Weights of a small CTC image transcriber.
Model: 0.901M parameters, arch resnet_bottleneck, norm groupnorm, activation celu.
Training: 4600 steps, batches of 64.
Data: trained on analogue clock faces, 195000 training examples, 1.5 epochs.
Rows from block 6 of a small CTC image transcriber, named by matrix and row number. Rows with one number belong to one channel. Each number is 500 + 25 x the weight over its row's rms, rounded and kept within 0 to 999. All counts start at 0. Numbers have three digits each.
After each channel's rows are labels from the 100 images, of 14976, where the channel reaches its highest value: "strongest on" is what is common among them; "patch colour" is the nearest of a few named colours to the mean colour under the peak. Only what is clearly more common there than usual is listed. The data: analogue clock faces.
# convs1: 3x3 conv (model.blocks.6.convs.1.weight, 96x96x3x3, each kernel summed), inputs 0-95
# convs2: expand pointwise conv (model.blocks.6.convs.2.weight, 384x96x1x1, transposed), outputs 0-191

convs1.91:489471476467508509516524493456490504494518527539490484509474490478453471491538454477514505511521518496474490500511536508518489522488506493489502486498520571514453517569455506515493535504491515513533532507513470529524510514510481513491558482470491507476502514555477454541507530484488497468
convs2.91:533509475500484513511503487518545468488490513528493526533519500477485481479456497514522483483504472479511493468483475512478500492455520477524497474527492510466480527520484551514531545534508485550515477503500535544483497493480510515458482485574481500474488508458529531509488485504515476483510486475519515468455464507503503525466451518514496476492477538463488460507507484510545516522483529504501459507520492523477510504508484490472525498482498531534508499510547487469494486497480502494486478478479441513505459516532503545467477497467501485538466499492488536488514499487492528499
strongest on: minute hand past 8; minutes: 40 to 44
patch colour: white

convs1.73:545520502536502529529570457510490505550469501495505483486503481530506511508480536506498504473476470487506531458477470497532491492497451512515506504511498502512454477522451520568501474452491545508487451500521471477511515492518492501505514497496467523505507528490485540497493519527515452516
convs2.73:499514475504500460496470521495505502488491514438480479498522500533491494511440512522465508483528508459465495511519506466482523476514503496475482528536485468523476531500490504507509499486504482464507494493477482516496488428521486554481465481526544488525480512492483504481459477505466515509499528509474499524533553512466488540482497526472516501483490501512501516478495498575434525519513487523489559517502559469515464538491478531522526450536542501481463473493551476545474503469534491485493528502513491492543505482468526500483487514563544481495503494501506506535514502511534523513
strongest on: hour 4; minute hand past 1; minutes: 5 to 9
patch colour: white

convs1.10:522476511519499492504543515513518531511508516524530499565465521513439527499500449485514494534514506473491552498511532485529491474494505508475507516532477546484534508558459490527469493484493495524500528515522535497466465526481464506463485497544496491523499539498523496471474503489475462504
convs2.10:515482487510505509509466470505515422468524489477508516492516503466510511490503510488440508531524510481531507544493494484502485531453467519583496570546515501492518510509470482466487466483527491475508459483487476480472537510505445487506471447489456486468511449497485511490515507497454522467507479466531477512444493488488513503472496483477499472504484516490520513512467519483497505454461475476459518511517499493518556473485453499465459521509521484525503507476513498538492489507461534486454469461505481519435481473524459527480470469495517477501480524496572499538479472510493498447
strongest on: minute hand past 10; minutes: 50 to 54; minute hand past 11; minutes: 55 to 59
patch colour: white

convs1.26:513519476506466514509486482496492522461459489506503490519507455492486454538477474509508473523485503552522493507507493515499491507528510483517447517549565497481493496510466473492492500540484497488538526478514501535526494545468518486469512515494484531543497524499464436505486433496480508519
convs2.26:523543485479488515475489500530486505481468465506523548539454486489485508476463496522505462486494506495527444467530506460483492519446471506516493475476486495509478479512520555512533467523539497508530507516504488483480486516499463502439520516460485469477524471483475498504479502491508470486467469472464521482464467471456529511516517507479491480478459465512486509501536480518492468476471497515467495498508485469462491481520459504505482523481499471513499518452492454478471494509512442503480493481489464492463492469514494485494498531505464522479501490481479520508483480465468475499
strongest on: minute hand past 11; minutes: 55 to 59
patch colour: white

convs1.43:532516498515539530483515540480493521529528497493509531495501504463508479516465497499585495533469539526484475517452503468481487507483557483503529506517509488463514464483515526499523487490515457509551464487470522547480486515508514519517547521447494521525496494492475479513501491491500476488
convs2.43:471471494531501575504498523542498487525462464539494507472485465483539548479478509506459509474488492532458479469442502530552500486473485537526509517494453532510517449529512484495521516483515486514476503502506484495549522478533526502501482509501514489509529522519525463495510529504511476479498491517511510515509467524531493478523467486496477516470457537504465476494476505512473496538464528476517474535488568500522561503496461510502471555489483483490466469514532501469491495506523487514484506482512482515521463474509485517491559533509491545474500510525530495524465465479516456481
strongest on: minute hand past 5; minutes: 25 to 29
patch colour: white

convs1.16:516493516486520494492500474506514514447514430512506529468548474487500512505477507489487491490545513512475501514536478468484535461499451499524490501508506480511525522524455504534506524501452522515504539514515512532544493527521463518513504501450469530495499505481459533446531498506453512507
convs2.16:535521495471540481483500502516474489548550531505510453466499477515512499531499517502506489469505510524517538486455504522484469519471527526458520503467499545443568464478476506492478477501470475541486484534491484478512476476466469458520549532466498479476490506509528510516510526468462503518503491534508501530467496520493493510513483525490458488502522479523549445528488505495564481498506513492495520517501478507491509479529524511482480491466494523548525493499557527474481519541533530471502511495501510465508493485513505446514518505507527522540478585505491503449507536498479481504
strongest on: hour 9; minute hand past 1; minutes: 5 to 9; minute hand past 2
patch colour: grey

convs1.0:468501505425470520485468474524518448540508556524544542507533486511461483506508448500525484517507493494487497522483543513513543488525516506516497515482517461494487486538488517494488510522497537518506523500529567522515476549446504501497514506484489527483499490486520485527509505502474509501
convs2.0:539513469481460492480508505486454504515481496547488491507500488487496493493523541537475519567519517519478496533471511480519465529480517510557515499492499496462493475519512446530505509501563510492509474506479497508513489508526483536483514496492507489484494497506514492520500477497525518486517499526490490488495488535490503486551472498494490484565491452532540445459527503462524506519451491457490494491505500546513499494489545510480494512516474517492541471539536491470498460491550490475482497517515514489544501529462524469515472471443525526508510549512534483443519499500470495505
strongest on: minute hand past 7; minutes: 35 to 39
patch colour: white

convs1.12:477464491505500533507479497515471494431494475500507478492463492512465491503505508568491506481480503486539529522486518529503527546488496496486493472482497493511514536482476544504504522530501506521507517456474453526512492458479493511510500505471438556482480533484474476504504518521500455557
convs2.12:502476495481468505443497484503544479454476516512481489478500499493489495517504525480506476487461493497527526501486506489506487499517488479500489517495472513506431490524474483515560497500474517472489539521516556467511455474465513481514496555504497451522572516486528472512477478491548455495491499491452494492513533511489476526492502515492464489492526527504526485503495505473519509486470536519466489530467527478481460545559494446498553443516507469509518490511491502434523520472530483510440488506465460507527507524499527446485480479518489474489481492515473481453501516471391472499
strongest on: minute hand past 11; minutes: 55 to 59
patch colour: white

convs1.17:504474484545499468516494490462464474468479491512429525501494560490499519499493530529473501477460496485528514504501521501476514530507483493521527525515483526511514527463528495491503508494493518505473547492479531488542500510517488477446516503455468530488534426520497463526507499498484519534
convs2.17:485536495521478471508476499526512475484505545480493504513480484474530482529485543500457499523503510510478492493492495494483483494475531525495550485492521533486493522484519532491540554502473519527515503481478506463476513487516527498541481436538471467539431488471496519554493500503476465494509493484527501519473467467534487512470526493502493463499486481485509486517488494522457467506485505498500447518471494497515513509489511508540548495472490513503492554545495471500490487514497477479487499501534508512513472491481490527529441484543525497551498481517451492465473511524461491501
strongest on: minute hand past 12; minutes: 0 to 4
patch colour: white

convs1.82:488506516541500472511561508563508528467498501489462467528496527510558475466510541495471465505520485538484507485517505509458527491508459534466521488521507540530516466515506514507494476460504503489493471487501506503470439500515485495496481464481450488471486470501505511520508498532496523534
convs2.82:484478511482484552504494480483514498481499492514509517491505476516475476499515507512533483482475480493501486490521486532533469479627495516511471517533499516502518498520511485472528505483500517517526483507474455556530523482494525528466518502477508495529555520547504513493518497504528527493512486498491537483563488475474494494525526521487492507461502471512455465486500495461489469515522546521565543527504503507485469502503496513521496506496529492489473496532492531514514517530502513484531438507557509543495522511479494504494495506519514534480485460492506559480505516546613467553
strongest on: hour 6; minute hand past 4; minutes: 20 to 24
patch colour: white

convs1.9:471527472502539498503521498476511498517508496534461479497490489498498502516516469462528490547534496505455508478499513523462515496499493496517446494476472498500469500513429478523473497470506545539477488494500480555511499524488483497463569494474508505473476561524526472513509534480520504475
convs2.9:493463470508521528491512494530460472523535492508507480499558495485511519544528519490507493437516494469515475532514525519466502528460451509506487483514475469469540488527480480479458488483478483493455500537513520458431513509549513477471469527519520524500503463528516506485562499473508503503495502452489513485476483486476557498471504473497513497485483489516495526477523534488506513523467480487523486499448493517479518445495504491441482516484496500474482497464498503491557504491473498487528497500435507537500510519490483503509536492500499477515488480507422516497463553495483506530
strongest on: minute hand past 7; minutes: 35 to 39
patch colour: white

convs1.90:446472513482491476551488494533482474489502476490528485494488509528507454513505483520505500505517542501503524559545525519503506533502504477487490512506478523489463505493478468456484502500514493490500535513549482495455499556491498486481441524491433548478515497491469511519509475481523532471
convs2.90:520518465504561489538468519485506500532529487476479489499505470476522485481479481549510558500621501465495506502494494464511492478479446500507547561564507542480562486553503504522521491507529491507500487485500508493535481478441500466499500529493509561531538516521543528482477487526539478494467491507508452479482480499507446542509534454518521536482514502480486481527489489451477490488467499456525467528458478486508516507502448500497524487500499471502498474511494452487489468498522494498526447471504526484518497498515506479520516517494487488524501532517530455467515467533492506517
strongest on: minute hand past 10; minutes: 50 to 54
patch colour: white

convs1.50:498499506501491492496526520512493534502519500459533542516524499500533487500460528505488515519508502472526483483499525514510494498455485522476454469539520467480494460508502563462487527497552476500539495563479485498440467490535501478508509498504523493488493517541533470475523530484444489514
convs2.50:529507500475532495475469492481489514493525437489532472497478482519497511498498496470496550535481492533493509534518506479520527474453508468504506566517500544472435521553481517520479485485495510474486516520506518506475489523530478554498505479532524535488507481468491494506504489458488501495460505498511469495494550511473547480482605504479504534543511523497474535471471500518482499508497490522470510512525511453492442491522509483510497501537506493503522519515481507533524476507500512515449497483500457500526485487505513506506505545513502476515501526508554510486518524510474471494
strongest on: minute hand past 8; minutes: 40 to 44
patch colour: grey

convs1.84:455508470518481533483520483478489527487511498504488532472437470541488472511474519462490512495495516491449507521510502479516509529540532502464498549511508515549521498528518479461512540538528498524484534473490500502486475540538497475498469508495487530513474502484455464552485496517471500481
convs2.84:509523477514472557476480496523528467469487564539524541477509534497475513495481546478573481496521490510500508527476500521485480490566511486496477466530490526450504500455482514509536464487521480508506481510467551517490484465508500480488501533523492492484589468519510487473524522508541511483496517462479500539506476508465538513512491492489499491494547463518458522506485512471468501464463512498509522452535481466502529511511476501500508468506527505482495494516474480531502512469515547465482537498469497494537501522494508492488535537512518519476513504485509504546467504519440530465
strongest on: minute hand past 11; minutes: 55 to 59
patch colour: white

convs1.64:498514465471491523526545522553546508494515491495494462482493514513504446486467515504526497502516514497507554522482490516493502506493483542529510494471541484519519491514513518495523472501542456510534468450479519458460500501469488444490524481480530527482467458537502511491503478494509467462
convs2.64:501515497465521484467496511492549504491499562535467520553481514522550490502506489506469478570520514463542514507533517505497498491496515506506453477497501477511604462497509498486500535476537535527507481545510495525525539514513500516492527480468551507475485438510503506495510522478477460518497497500500538508514555484468526557504460495483496521535478470525523504478537521551495455499539567527462559517532493501491510513500474497491497491487506534478479521491507488484501501477493483492469485477521467500540482545495459502498484476493511510459478496495528531500496496469493514513
strongest on: minute hand past 12; minutes: 0 to 4; minute hand past 1; minutes: 5 to 9
patch colour: white

convs1.58:503510534467503472527505507564449500526499462489502495516501456487533493459531559501474500473486467506521522491518528493501533530513510524540473513501527472497554499520498516495499501477472483512529458554496504516477486529502471525484473487474481511458483475485493553477491488492535500534
convs2.58:512500540436489502502473490520495487493515487482487474515466503500462490511475459537484498466462489489562506473460481477496485487511531493517482494476531493487449548493542501498501510503514471477490520521475509513514501466489514537465478484483497541524555480496517464539489577492525513516479489498504560593530525491502519490515480478488497540473496533491547529507509448507502504496471468563517501459499547492537492476518493521450503511474530508505505475500484531426460543475510519487526477498490464505505474488532485506525491495477509480500475497485525492555494480488532452506
strongest on: four ticks; hour 6; hour 7
patch colour: white

convs1.4:481497482508517505489474485540484534500479511485508527530477483486443489530526463533514494522504541522464508537526522474485490510481490501527483501442534488525505492531497517465537500474532535531494549481533497542505500533452514520532482487489490511515478571518498451520508488493485510479
convs2.4:493479452516519527499511532497546497498534453522505529486513515505513465479452519507511499501467506518524524513527512506520522510529512529453467487552529526468490550501515461513490539521512500476481530468512521497459541497546473539540503521498504457461525489531480488480449472502513469498504525467500471462487486490540496462493523513461496500492524501494465493485485526485485488496468460475479494498484542481538552494501526496506508474506457525487553480518465503496500487494532482533465496459488500495527504501506503493469465472470489478494502511508514510477488469470489475503
strongest on: minute hand past 6; minutes: 30 to 34; minute hand past 1; minutes: 5 to 9
patch colour: white

convs1.94:474509514515500486505511491509523511482484521465507485476473493476502503546518539474516493505521521496478525533470509540443491521494467509469474520464525525501428530511512540515500507500497480508514498464507485462494506495439494519487534567486477547480482472514523485543520491520534456491
convs2.94:494470526480487506525552469516500504492554530518481508493482506483503513480540476475509479489462529497504517499525507490490504500568491469506474474501517531444533509505456503521536455510444510501503469519517519536467498506462486515480490507543481539492499498523484482501480516476488506458518485519497456486440439490476540486484466502545512494507473498505492471477495494552473480488523463481516440484499504502486476475462515517462454528524507461533549489489459458460562501485511519511546493474525508498510454503483498476466528508454547512538494545498503496525458498575542529523
strongest on: minute hand past 7; minutes: 35 to 39; hour 7; hour 6
patch colour: white

convs1.88:540492513514526532496468516520521540509528463525472485502502502508485479469467470483477495507499507532506485449525521530445455542503522504501495478507489535486453520556519485487508521486537525516504498498531472494519527531525501481509528483506524481500538528543436498524517467495511466532
convs2.88:524496507486512497535474519522525463492504457505527452497517512500500500490426519508471472500509485522442468512487521483509502506476537520540510523525510440458479474541522495554461506483462483473485555497502524496517461520459465501546508486493492486527507495514504511494492511503500542544539489549497464471474504505501515503491571486560499513500485552480501488533506504478492510508526494520487494547454536517559477487476507495509454455488514502494481511525459497489501449509451474503493482507506519456515482517486531426512502474528468487463519458505494493487506526481484513506
strongest on: minute hand past 7; minutes: 35 to 39
patch colour: white

convs1.29:497489476470545542509514502483512496522514514520491494491521508483451491447527480490495470512478500517514536477509500520509550573496508475498473539541536487474543501525474537496488484521503500473497486511491541503493524505526537462468471495489517501471501445504492485460506541472491478452
convs2.29:518477481521546504520504509483521559473502519517485506499492521485498495506461511453495517547495475474493491472485528500502521508502538524476482518485468528497499520478518506503507470506497497490524525488463530461570509482533496494519557565495492481476528538526509536535523505502513484479484502498495534535542513478477470516470519491508474473488496501496460514515494488503477482521493474502469507531452451480466475483481493527544458496534466492504496509496530463474514502516510452495491454529528477527491504508558482498516491514499513503524532481484470486561506476503459525518
strongest on: minute hand past 9; minutes: 45 to 49
patch colour: grey

convs1.47:471463517497484479507527482469501479505485476535466533497509508482504451501492483498492502486500480520479481553508480464487507566556517508512528512492463520506466466498477499489481466497488530510541565497542519552547494529467497507535524480492522506518504532483456528514501501486475491482
convs2.47:497484466486476544507514470500509481524474519548470526499514514502474512453491471513478500478513481483494487506488488513495501490462466512504505475453511526500554509517540487513493508507530495496561488475479479516495471517479512526473540473479457542506470508507503500501500524466526510513506511484494474495444454490517505485483482456538489486524492487480496471503500455537503487442471499455530476484513490524512560477481521482549478501490525540527480502510499491471559528489512477491519500535504515487498500457494522472512516506529503477480496513505520448515503477531557493514
strongest on: minute hand past 10; minutes: 50 to 54; minute hand past 6; minutes: 30 to 34
patch colour: white

convs1.77:522529487490518456480482494511490482515480511512518508480495468480535480470478537523495490484526538528471524457520466483505527533482534506517492504507487487503550465487488511457470507501497562500551497536524492458501518484513498486568437468488505492541466507480479503491497463471512489509
convs2.77:529473464468502494524505510493524494489523537534495509497478505479527516492479477505547483507485517507472514485490481511478502481568524459476463477512519526497443490487489480518524498519483485541509471488473494498536499524503523473511481522481528476482512493503548479555479525528504535489507512462527506500467502475513426509520521519534464483528489504490502553506494502442474497480534505499506513486517521494552505500494528501519491498499516449513492525519512488438565541518485519476500510496464524515487513492491495511499478438480484499454506533488447464534507501506509500530
strongest on: hour 7; hour 6
patch colour: white

convs1.74:541512498486476483519506505511504508444461515520484515499488470452461514484462492459509458539488475523526528489501480508486508508492485510554493513495512505493502493539457499497482477499526511492528520527498459456514486504459506471484508444474491530471500503491468469444528489488499548443
convs2.74:485488529492462536565499471495477506495515480498478517473511549505487467492557474497492510540484480523568471476513502524486481480491482486514489484504466495518537505510511455470517538542531479525482501477485499498530491515469564487521486497486466520488472494448512509578512495478466523529473497474496521503484505493503469474475525498514494500473478495529551532491478497510495474463487476504455523470509514481486516546512480521539511518490480531488495481496551510504495603490464559500533534462480502488519467504491498513488478482572518494507502524489441517491485499493506468510
strongest on: hour 3; hour 2
patch colour: grey

convs1.52:535518480507494528451486498513514495464507523429519489501501524478511487525522529510516524505514515496505495446486519509474477487493499533516544495529507486506481435495486491466482481538521498489528486498495496513519473526502469494486389487501483502521499531526473553496521490485513515519
convs2.52:538494527507539487470521564477540529525494495534553498469491511504472499520486496518494505544481506482505502510484495470509490521550495490469505511516511515547483504549480539498447496474515514471531488485470503518537497483487463507503482464484505508515524484493432455536527521541489463473487512507490509506542522484524524477539473489511496477523519491465492521487497485531500475512494524536513506477541544445469454474520514508506524491522549508508497530503496528455525499495504505537523506461478525516535493498481521501531489530535506510457483511491543527553497525520549504541
strongest on: hour 5; hour 6; minute hand past 6; minutes: 30 to 34
patch colour: white

convs1.13:544482469466506496475479495479510499517494491514478524470490505505428502544488471529451472512503471523499480491494486482510497461525539512526490454479534484491503472524503483513504493491510476496592510452531498523504497529476535488502486498497525528521504504446498456509539517489476491483
convs2.13:544537489522532511461473495522468470508520485552514467473464497514531520494466582484511457474510515490507466535447534479455491484498536495476509485526492496506488544493519493524523509494535525493477496502501505503491495485515483488503530456451505515505515500466488518504478483502492499486488507521457481480472479514480514491476478483532519494517496470517509505460484499518503441532480512468553543503479508508476475495484556489483514501540471490452465485504484513513475496486508492541470473525488527499514518475535495481506465474471453483477513464488438482458519489518496460499
strongest on: minute hand past 6; minutes: 30 to 34; minute hand past 11; minutes: 55 to 59
patch colour: white

convs1.92:522493500452476520456475525450484493458503518469504467523502498516500499477552520549487506521496494506464509544489515534513532520528521516516513499535489534500453472500461515454480497536525489492496549534498454501490490511556492516473436493526512495504521493499519480484480522495483518500
convs2.92:504510506493502484485473505520493490517511488467488520562496504512500516460479461477471490509508509474513473493456509492508499494493478468492543507457502516481589517537498549512520489505500532478528479546480478573539511523543495458482461511566513494472459504474512491446483529517527490471471439494505507503471520498478502545503511511499454518490508525506480502490475508499495567482500493504512508507457475486526543472524466487496546489496500523499484475453523494488485525522476505468523509478484543500473483489557480509505496484488503478492476495518498501515496483528473547466
strongest on: minute hand past 9; minutes: 45 to 49; hour 10
patch colour: grey

convs1.24:460501485527531541526521528490463484537480504474505464555528496522463528495503483441509480509538500511514517511503503499490543513462499530516469492522502540505543522474476519525485509526508526492510462491562508497486492502464455475528499487494478483490500460481504511525496482456505462545
convs2.24:512494463518448484554536494491508519468492528518505536485497488493492481501527481550469517515478516489538474463510497510534502514470546532537511468495503504498523528469534502503493538497511484488488513485529484485588519501506487527484510487550502495495524535440494478493510515502429491474520508527514532454527464523493481504525501505501522474509531485477523460537521493510569435524564511524499528501520496501497492535492508518520445505493535491502467488509511488451498553507484485470500511585538474516524510533507527526480502482478504478548493519512479460499490522513494527519
strongest on: hour 12; minute hand past 1; minutes: 5 to 9
patch colour: white